{
  "model": "self-supervised image encoder",
  "dataset": "streak pictures of flow and ridge fields",
  "train_examples": 195000,
  "image_size": 32,
  "crop_scale_min": 0.4,
  "horizontal_flip": true,
  "color_jitter": 0.6,
  "method": "moco_v3",
  "arch": "coatnet",
  "norm": "layernorm",
  "norm_position": "post",
  "activation": "gelu",
  "mlp_ratio": 4,
  "head_dim": 64,
  "fused_qkv": false,
  "qk_norm": false,
  "parallel_block": false,
  "dropout": 0.05,
  "inner_norm": false,
  "moe": "top_k",
  "drop_path": 0.15,
  "num_experts": 16,
  "moe_every": 2,
  "expert_mlp_ratio": 1,
  "experts_per_token": 2,
  "shared_expert": false,
  "patch_size": [2, 2],
  "depths": [4, 4, 4],
  "widths": [80, 160, 320],
  "projector_hidden": 1024,
  "projector_out": 256,
  "projector_hidden_layers": 2,
  "temperature": 0.1,
  "target_momentum": 0.99,
  "residual_init": "none",
  "optimizer": "adamw",
  "lr": 0.001,
  "beta1": 0.9,
  "beta2": 0.999,
  "eps": 1e-10,
  "grad_clip": 1.0,
  "l1_shrink": 0.03,
  "steps": 16100,
  "batch_size": 256,
  "epochs": 21.1,
  "lr_schedule": "wsd_sqrt",
  "decay_fraction": 0.3,
  "final_lr_fraction": 0,
  "warmup_steps": 320,
  "weight_decay": 0.2
}
Rows from block 3 of a small self-supervised image encoder, named by matrix and row number. Rows with one number belong to one channel. Each number is 500 + 40 x the weight over its row's rms, rounded and kept within 0 to 999. All counts start at 0. Numbers have three digits each. After the name is the row's rms in percent of the matrix's.
After each channel's rows are labels from the 100 images, of 14848, where the channel reaches its highest value: "strongest on" is what is common among them. Only what is clearly more common there than usual is listed. The data: streak pictures of flow and ridge fields. In brackets: how many of the 100, against the usual share in percent.
# convs0: expand pointwise conv (model.blocks.3.convs.0.weight, 320x80x1x1), inputs 0-79
# convs1: depthwise 3x3 conv (model.blocks.3.convs.1.weight, 320x1x3x3), a 3x3 kernel
# convs2: project pointwise conv (model.blocks.3.convs.2.weight, 80x320x1x1, transposed), outputs 0-79

convs0.27 097:501498502503498500500500788500511501501503506495508502492524498500500507507499500499477500502501546489500497501498509500501500576520502500499500499500501627504489500501531497499514500499495500535499501505531510487501501500501500556499497390
convs1.27 092:472435474459555543517511459
convs2.27 081:497513502497482519500515207503500502501490498498499500519501502499500496487501502511502498500501470499500500436499498497497495501442499500499490504500539500499666500498456496500508480499504501502503499500500502501497502497500505500495493488
strongest on: fine streaks (86 vs 49.9)

convs0.100 089:498504501515503496508501540523470496501500501538502470499497514503500365502500501497500499502500500464498495484501457497470506417493504500500447497497494460504378508500716499478353499499500499451499500499492504515500510499497494499498480530
convs1.100 104:533500471499408483486463545
convs2.100 083:499500500496494482530554395500500501499446500701502403501489539495500503502500504690498500501501500492500501442495500473499501500508511499500480491500488501499595500503478480494478497501500501534501499478497500499500511500432503502484505497
strongest on: turbulent (60 vs 10)

convs0.260 183:500500499506489500498499500501502520500500498499500497500500498496499500499500507500499500504487499500500500501500498501499500500501500500501501502499500581500500500500500499499154499500500501504505500500500499510498500500502498501501500479
convs1.260 094:444546523462523508439546528
convs2.260 075:501500499499595498500501513501500358490506501499502501501498499500499500500477492498500501501513500500500500441500500502503608320500522496509501511499500500539500500499508500500499499502500500692399500499501499500500498500504520500500501500
strongest on: fine streaks (83 vs 49.9); turbulent (25 vs 10)

convs0.244 071:409498363455494531503500503508493474501483487445500508410504500501508493502500504503504506443481488500513500523499493504495500534500499510501503502504500500505500500397501500495496647488490502502500530286497500511492499501500498499508498500
convs1.244 092:473537472538424549479526473
convs2.244 064:363500499502500506501500500500497450503500478495500510496498528518501518503502498600505500483485506600500360500500512501500451487501501508502494499500486483499479503475501570563501503490487492499500471530502500706427496494508498467498497494
strongest on: parallel (33 vs 9.8)

convs0.29 064:496500501497473504499521499567496488503498499514410469500499584501501468509506499501524511504549232588500504492500525500517500495493493501499494467520499490498501500500500496494580502493515501496498504501500497499499497506515493412504500566
convs1.29 126:500486510525494498386515484
convs2.29 063:458500594490502483492501494501504494500501511491493505492498506500497491493501562501500505500484500501499499506495499504490483502504500501482500499504276503500501501257500503491520508492503500497500500503511488496504499499499466500516501508
strongest on: whorl (26 vs 9.9)

convs0.33 072:493509502521501499495501498500676480502502499497502492492577500509503506495488483501499527494502507500501502405504496483501368461490465508495423500500496503504500497516500500501500500500501505496628485334504500511499414501479504491507497491
convs1.33 092:492525491540404539512469516
convs2.33 069:468501498500500502499462502506642594500501430591500499500532511500529500493450546499499500500507499494501502499498500489500498500499448500503469501498511499500497436500500494498510492500501629502500498483497500501496527725497494502496488500
strongest on: delta (26 vs 10.1)

convs0.247 056:511491501607497500488508507530653619498475488513503499467496491394525502510342503509540506519509500493509533501501484548502498495502480498498532532491501378447490501507504493502502456507504501565510469496516527505466492495501497498502498454
convs1.247 067:492439474498582531488461473
convs2.247 073:500499499488497507498512500500212406494504499495503509496454504515501495496502526502500499495449494503508430501477500500499506498502563447502452468500500500500501502499500503476492526500495481498502588502478470505499555496493502500494509509
strongest on: pair of whorls (28 vs 10)

convs0.168 137:500498768501497497499500497500499498500506591498517503501498497497500496495495500499502502498498488500500498500500570499500501500489501500501499465499509498500500499568501500503500499499515500501461505684503496479500500502501500500504502518
convs1.168 088:511462518535413547508466517
convs2.168 087:500500500497628500500502501499518500499500500500500502498500493558500498500288500501502500498496499501498500381500500500500504450509502495500499499500508497594499378500500501495500499500497500499356500500500500500501500536501500500500506502
strongest on: saddle (27 vs 10.1)

convs0.84 118:502501502533512479499466499501503503502500499509495486506500501499439499488499493502497603504501501500501484500500498503499500500504533500500497501590501501500500499496500499500500498187500501503500496501498505498503500502498512500546498502
convs1.84 116:439496459469467479443489444
convs2.84 065:503501504511498507505501503498500502505499499499499591498495501529502497500501414416504497498498501501496504505500503490499503500500444500497499496663482500498496502498503501496502499265500496499502475501500501531500388499500500499565500480
strongest on: high contrast (72 vs 39.5)

convs0.250 109:500499500502500499498502500503500499500500499499500500503521489727503500463499532500499483500499499500501500500550491501500500500497501496500494501488499501502500499502500500500501500525499389500500501501502480498500545266491497501500494496
convs1.250 099:538553547523510520546552547
convs2.250 022:500501501501504500506499517487435496502498501508501494439501536466482499508600502508499500500498500498500489499492500475500500498239503513499494496500328514500478557495515497501485501500501508502497464499503496502500500478499493501494538502
strongest on: parallel (41 vs 9.8)

convs0.136 107:502372500513537482500503500529500500500501500447500500498501502500560500499448501500499499485500500500501785500489500500499500500497390500499499500499500499535497484500502500500500499501500537500466500500500505500499500500476513537499499502
convs1.136 125:516559509508582521517554516
convs2.136 114:500500500499478500500498501500500507500471500500497500500556496296491502500458467502500499500507500500501504550501500502578503500500501499500500502500500500500499474501501500502500499500499693500500504500501500499500500680500500500500506499
strongest on: high contrast (90 vs 39.5); delta (29 vs 10.1); loop (26 vs 10)

convs0.178 092:499491167499499501498499500502496506499499500462502498501500499496500500500489499503499502513498455500500500500493500500496501492501519503548509504508500499574500454482500500500500495499499500500501500489498502499500500502493499499480503543
convs1.178 080:461414471529537517515542517
convs2.178 090:502500503500438497500496500342500589500500500500500500503488502501501504494527448499500499500500614500505497499493501502499500469500503537497500503499501499461500532491500500513501501500322499500609501626535500454500432500500499502509500457
strongest on: fine streaks (88 vs 49.9); turbulent (33 vs 10)

convs0.149 092:550501291500512500499501500501495544426499472494497555499499500500499499505512507500500482500486499500553509506499408502500502507501508500500499504481508506497500500310500501504496500505484500504500517364484502502460515502501499503516501498
convs1.149 085:575445485453531518466529500
convs2.149 084:504500500501500500501517499502511499498500500498605501501501375502494308500500467549533502501493500500500499509499500498507500500499504505500505501501513504501502500499499536507488501500500501499500496507516499358567498500556501329505505494
strongest on: source (26 vs 9.6)

convs0.286 103:503501501510501499496502441499500493502501501630506499501487501500502494500500502505507499501503500511500501494511501500236497461504495501497485496493500490500594503505498501493656501501500500538499497499498499501500500500496498499499494518
convs1.286 097:475501525501427531556442479
convs2.286 046:482499499490505475509498666497561499506451500610493442497464504503500501498494505599448500505488505493500490292496498500500501500551498500501494503503486505506406498496571494495481507497503498514451485499497501504496508501498500502498508502
strongest on: turbulent (56 vs 10)

convs0.315 050:512497497491499520497503497609502505494507475450485547535505528494471528505506523502490498515515377513502488504500486501396498519488500497500495502464507387489518499498337499502502518508498499473499492490489435502498526500500474328503503489
convs1.315 091:510448465456418529472509500
convs2.315 078:563502519513498502502499556497504501523501506488499501541503495501509473513502499472499500500507502500501500500511506502501509497496506544458503501503548499499195503437561499500500499498499498501502515507501491500507500498504500502500413536
strongest on: whorl (31 vs 9.9)

convs0.252 070:506497615474496523465523492504496495615502499481493595504503496527454484511506372497507502444499494511505496510534496505500498505497499478496514501494519480501499505559464506497499501499551495479502492484508490507347348453522517431494493514
convs1.252 099:519524483529491432418491529
convs2.252 189:500500484500499495502500500500491502499499500500500500500500500500500500500500501530496489501487500499489500500500500498500501500501500500507498467638500502498500500743500498495465498306501500501500498419497500474531506500494499501498501503
strongest on: fine streaks (86 vs 49.9); source (31 vs 9.6)

convs0.234 056:498486500559499503399485502532495498502512488500631485497499497494474500484250499500508504499490501492501576500475485499502496496500499503499500500539480502505499473499503499499489506445550509504441500500492532574476500565471499518495501490
convs1.234 090:533531529451501448504421516
convs2.234 076:508508501499499252501510499484487511496501500501500479497381501497508498521502536510501497493439502469464493497497511496405500496501503502499503454500502495379499543501499458495486472499494499531502413500440495498503503498481495504500508503
strongest on: waves (30 vs 10)

convs0.5 075:500586507560504506510506463492495475500509505590466533499512510533449485485729508499502501490497503531495426468501512496510503470456501496501455495501501501464502533508499586501502499456463459424599485499515481494506511501473460510498473500
convs1.5 087:511465526537418536519454521
convs2.5 085:487502499501499518484564505548522460497509502525505385630538509399452506500500500623510501553515496476498499497488478501508501495345555500502483493499518543500499500505501498490498501502533513501502641500493473529471500500480503500509503492
strongest on: waves (29 vs 10)

convs0.92 191:500500499500548414500499500496500501500500502500489500483500500500500504502500500460164454498500500500499500498500504499502499500500497500500503496500501499500500500502500500503500499528498500500500501513500485499501500500500514500501500500
convs1.92 110:456453445479484477456459452
convs2.92 111:492500501497500500500533501501500500500225500500500501500489558417500501500502500502501500500506500500500500500310500500500495500500501497499499500500500483472499501500501511501502489500498498500500499500500534539499501498499500478501499496
strongest on: high contrast (67 vs 39.5)

convs0.21 081:506510501500500496499483500501499498501500456508499500486409500598520500501501517503504500491476501500510661500552497501501503499548326504498503504482500471500500501500501500497502519500500500534500499503490500501499499296509502499508499499
convs1.21 120:511517509568567567500510515
convs2.21 140:509700498500505465500498500500499483496500518500499501501489500592263499502507482528500499500501500500503498500511500502500500500500502499502497503500495500500499516501501500499504505499500369500500455500509495500500500492500500500501506499
strongest on: high contrast (69 vs 39.5); loop (30 vs 10)

convs0.59 084:500449504501501518501428500412542504500501500501500507498500500498513500501499516502526500512499534498505499500502500521500463503500500505497527502498499495507500483500500502500205502501503495380500446500494498500497501500499518501495500499
convs1.59 108:495541484507405531491545482
convs2.59 106:500500498500499502501521502388487500499500500499503454506505515502531500505501499510526501443506502501496500500500521497503501494500484499501495475500505247499484500500502583506425498500418500361501500501471500500500499499500451499500502495
strongest on: parallel (25 vs 9.8)

convs0.282 101:479500595493508458505497656496500499526500507537508455500501497500498501502497495513501503499506546471494500492500503494500491496508500501497500494500414538500416502555754501501498511496500500500500501517527505500501497501498508496499499488
convs1.282 103:539490468491403502469508536
convs2.282 086:502499505451500508501508484500481501505490500610501420510502500484503498498500535737499495499500499447499501415500501500499493501499498499497500464500371500500559500500501482501499500501500505501500500498423504499501528501403500501499491500
strongest on: turbulent (30 vs 10)

convs0.169 142:495499501499500499490502500503500499502500491499500500506501472629497500493536500502499497500500500500501499501500475523500496500501537496498487515500500500501500511500500500500501499496500407500500500501501478500500564196497498502501500501
convs1.169 110:522555545526527537530557544
convs2.169 102:500500501501502498517488500496385495501503501502500498486501504416421500502499500542500508503500500500499499525512495496502500533234502506499499495500419615502499499495500499474495505500503502500498500463501438499501500501497502500499524500
strongest on: parallel (42 vs 9.8)

convs0.63 057:483501516513593501518491500505499481587499505501547499472551498502518516508499499498519500524500501487497556475509503500483493499502479515494499500501483498500501496505545501242494494498491500521498490665492509480500500502498509510500500488
convs1.63 088:463422446521546535499488488
convs2.63 055:494641498489482507499500502501497500499501500548489502500487514484502501497544503504496486501497499500499494357480500497487496501500501387506500500500532500498496503500502496501499481500501497500545499320500499499500504496352495502495500602
strongest on: delta (26 vs 10.1)

convs0.79 086:560500501499498501502500499500510500503500384500485500500500533500660498497500599619500391500495502500567446500498500504427497500494524501499502623496500502500501500495499499499500496537500501504502498501499500499501634500499500500497500501
convs1.79 105:540499537498411496540495544
convs2.79 225:501499500501500498511541501500500498498417503500501498502500500501547497546499579502498298501500500488529500500500500589333504500505501500500500518501535502501499500530500499499500501500501500500500500482500500497501663500500500547497500502
strongest on: turbulent (28 vs 10)

convs0.225 078:534281497547454582500487499565495551498444500477380491514502485452500502491488498530497414513501497500536574500491460515505501545498501492503517598498500495506493453503499500501496503561500561502488498493500494499500512505499510488500502502
convs1.225 088:462466462546541545457470458
convs2.225 088:444502501484513505499469495539520484500532499497496501501486519496501500458501541277500498631556496490535497440383494538499475500493506479499456525497496505499504502500500501500502501504499492500501503499514469537361514499505500500506503498
strongest on: turbulent (54 vs 10)